{"dataset": "flat shapes of many kinds, plain or patterned, on busy backdrops", "image_size": 48, "color_jitter": 0.1, "targets": ["count"], "depths": [5, 5, 5], "stem": "deep", "eps": 1e-08, "max_precond_dim": 1024, "merge_dims": true, "steps": 4900, "final_lr_fraction": 0.01, "weight_decay": 0.2, "adamw_weight_decay_other_params": 0}
Rows from block 4 of a small image classifier, named by matrix and row number. Each number is 128 + 32 x the weight over its row's rms, rounded and kept within 0 to 255. All counts start at 0. Numbers have three digits each.
After each channel's rows are labels from the 100 images, of 14848, where the channel reaches its highest value: "top examples" is what is common among them. Only what is clearly more common there than usual is listed. The data: flat shapes of many kinds, plain or patterned, on busy backdrops. In brackets: how many of the 100, against the usual share in percent.
# c30: last pointwise conv (model.blocks.4.c3.0.weight, 160x160x1x1), inputs 80-119

c30.154:154083112155127136113099134106114130077129152170127152156167094180171131148156118125157149147095102119129121081116171174
top examples: flower (40 vs 13.5)

c30.34:170149079163075158166077088124093153047108176134069129128141146161116125130210121187068066103157100158150129123176129129
top examples: flower (39 vs 13.5); count: five (39 vs 18.1)

c30.89:100135087085107067117193142102136112108098129095085072086152087211118134093076134135193135200133147125128185174149095097
top examples: flower (52 vs 13.5); count: five (40 vs 18.1)

c30.61:177152089138095076149166167143131122072131118122111179112225147074116105094100107118089174146172137175110115111075084149
top examples: red shape (46 vs 21.7); teal shape (46 vs 22.3); count: five (40 vs 18.1); frame (32 vs 13.7)

c30.122:184144115138122115123144164135130133116145096200231145171116097123172101081118118150134147066135134089154128113138125078
top examples: red shape (46 vs 21.7); count: four (43 vs 20.8); star (33 vs 13.8)

c30.68:133073123131132099194143174182099194187147159155134115054118169148146178078126128144168114149091107097144117078147224130
top examples: flower (60 vs 13.5)

c30.10:112114170140200103109117084124141119144070065131086198169077165097148135104122116024080121147099088074132154128091139137
top examples: count: five (55 vs 18.1); flower (42 vs 13.5)

c30.15:198112130112107229129158086084117095136093159117135085165128129125117146136111086094083165072091115160090082142091148150
top examples: ring (36 vs 14.1)

c30.0:165112123114068148136168134137148161085153109161108116147171094120116119106164111117162136050111195121157139108145065142
top examples: ring (35 vs 14.1)

c30.134:128122182175109122096172082115127152129086072110111167118116120082219147156127180089122125131090116103120162161160177072
top examples: count: five (57 vs 18.1); red shape (46 vs 21.7); orange shape (46 vs 22.3)

c30.71:144184064090049123140144196167153175144076078156122145178185118136110131126089113130136170083163073099161059103132111147
top examples: count: five (60 vs 18.1); red shape (44 vs 21.7); gear (37 vs 13.9); ring (32 vs 14.1)

c30.159:129124208167088143103134074142120144131170131142148163153085104133134163199131072123099158148164124204058145189078151146
top examples: blue shape (53 vs 22.4)

c30.36:197168124089134122157104168115187157094117121087056195133055188128122135073138170143107154110150112128080128170093163131
top examples: ring (52 vs 14.1); crescent (45 vs 13.8); largest shape: ring (27 vs 6.3)

c30.105:115146106136130080134152115099096139129126122099147169103177149120139121144092108094122165116101101119151184144129081155
top examples: ring (43 vs 14.1)

c30.52:179118098114094105172128098158124116163116058131126092108156092067111134087189085098061149142127138162098126171093146110
top examples: count: five (39 vs 18.1)

c30.135:071174111163091114172149155198127092099083155106115146109119134142158125114112154147149156146168127052104114150114135216
top examples: blue shape (45 vs 22.4); flower (44 vs 13.5); star (38 vs 13.8)

c30.84:170220127198132135116121141124150118104087134146139099129117136187146162070208097158155135098135179118093167169106094173
top examples: flower (37 vs 13.5); star (33 vs 13.8)

c30.116:120175120139142149104204060127104172109084118118176173095100149172152127109111154132152175138158111108050098126240062153
top examples: flower (46 vs 13.5)

c30.67:134169187168148110110135081103147156114146129110129105093141101128089102076102134157195098152115093109110097095183092126
top examples: count: five (50 vs 18.1); flower (41 vs 13.5)

c30.32:138066144136128163149164153109107112109133151109118124038056136126135135132111179136113168102112113113128107103143158137
top examples: ring (45 vs 14.1); frame (38 vs 13.7)

c30.153:110173185172089146139165076108106128141161136148132155145107049164079158143114178146131092100097115119076094097208122183
top examples: ring (47 vs 14.1)

c30.118:148092155102195099192124126125160112128091138188165163140179134174076107144105208110182112140083102106121096126120110126
top examples: ring (53 vs 14.1); gear (32 vs 13.9)

c30.57:160064104073119094148127146114101139097110081074129108158136156187122114113216153132097143171128108105165135142172102110
top examples: flower (34 vs 13.5); star (33 vs 13.8)

c30.117:129183124114128207103157156112111162107139126108121125135131140169151126100150124143221120126128156166098150115178090112
top examples: flower (51 vs 13.5)

c30.55:126151154166138135127106087144121117110202154077153115137140058150125088134157106128169207098143150121105205139141122128
top examples: blue shape (49 vs 22.4); flower (39 vs 13.5); star (32 vs 13.8)

c30.62:113131085150104091065107136096149139060141123136194073083140104172139062102142154110097114121100146115110162114163125183
top examples: flower (38 vs 13.5)

c30.138:161116162135132085110126144088126137099153081137153081177129088167137164107195112171144140095057153153093106104086109086
top examples: count: five (57 vs 18.1)

c30.149:165131163084184143156120130183139122092133133104085123114146115100168145136149186130167149074111190090181096128129090101
top examples: count: five (55 vs 18.1); gear (38 vs 13.9); ring (33 vs 14.1)

c30.125:147108153130079181167203108093140092122137076086140194157120111113141102125130166092098184140079116065126110142105155135
top examples: flower (54 vs 13.5); count: five (46 vs 18.1)

c30.150:117121064097093099088099150200141188090111084098174082105167215151140105083111110126109096122165100203109137163163101086
top examples: flower (35 vs 13.5)

c30.7:168107087175131139160096139139143151092070058177137151173151124130163139112141060110149127190159163163121113103187101113
top examples: blue shape (48 vs 22.4); count: five (40 vs 18.1); flower (33 vs 13.5)

c30.121:097070103128132160151161092155138157102164166081162072161093131100112113137135119200069195121091121183205141147055137097
top examples: flower (34 vs 13.5)

c30.108:134127143170088089106147139111174068118096143111160123118205141171142155117132133157138168180069122075131098066181098140
top examples: count: five (48 vs 18.1); flower (34 vs 13.5)

c30.104:095140080123165135126168147166122084155161147076143158168157120106196129103086146119110124094106188121188118128127193131
top examples: flower (35 vs 13.5)

c30.23:141148119142099133185129121172105160143061103114120130133143129095134106079108167134152088109158082053177134150157077069
top examples: count: five (47 vs 18.1); ring (46 vs 14.1)

c30.86:182058126082125110180136183164131144108075103130071104156136134160118090175099162125154077095152087157119185158146136071
top examples: count: five (41 vs 18.1)

c30.65:097105125141168147120101154168179141148155085112105123173115075129128115098168091168144120144074108149108115158128092118
top examples: red shape (49 vs 21.7)

c30.46:171122109057126099061094144133113121127033180160150177071094179118172219132114131156124143103063106106145098155105096096
top examples: ring (59 vs 14.1); count: five (47 vs 18.1)

c30.53:115150102141137113131116093104103212133114170127202118151155132116114113106197092102157120111080122051150133095141122062
top examples: count: five (54 vs 18.1); flower (36 vs 13.5)

c30.119:132096138122129147112128105079170104116205131097138133149167133137090090115168109169133146144046127100070123171137144161
top examples: flower (35 vs 13.5)

c30.72:108155137138128119213141136181096135110119068117113124095136109139117123180203106099096092089136120120159211110134095158
top examples: count: five (66 vs 18.1); flower (43 vs 13.5)

c30.98:085109089171163146150147124108105073168117131143104102195141090157114160152091169100112128138086135100144153175154138124
top examples: ring (59 vs 14.1); largest shape: ring (35 vs 6.3); frame (33 vs 13.7)

c30.11:124141118132087158141141113113140148114148113190127080134163107089090105098148119079142159078128135139204129133081177117
top examples: ring (40 vs 14.1)

c30.79:103110156166101096090141088112153102132136108140086137140139154112104199136140098060078177105102048117177184070099113147
top examples: count: five (60 vs 18.1); red shape (44 vs 21.7); gear (33 vs 13.9)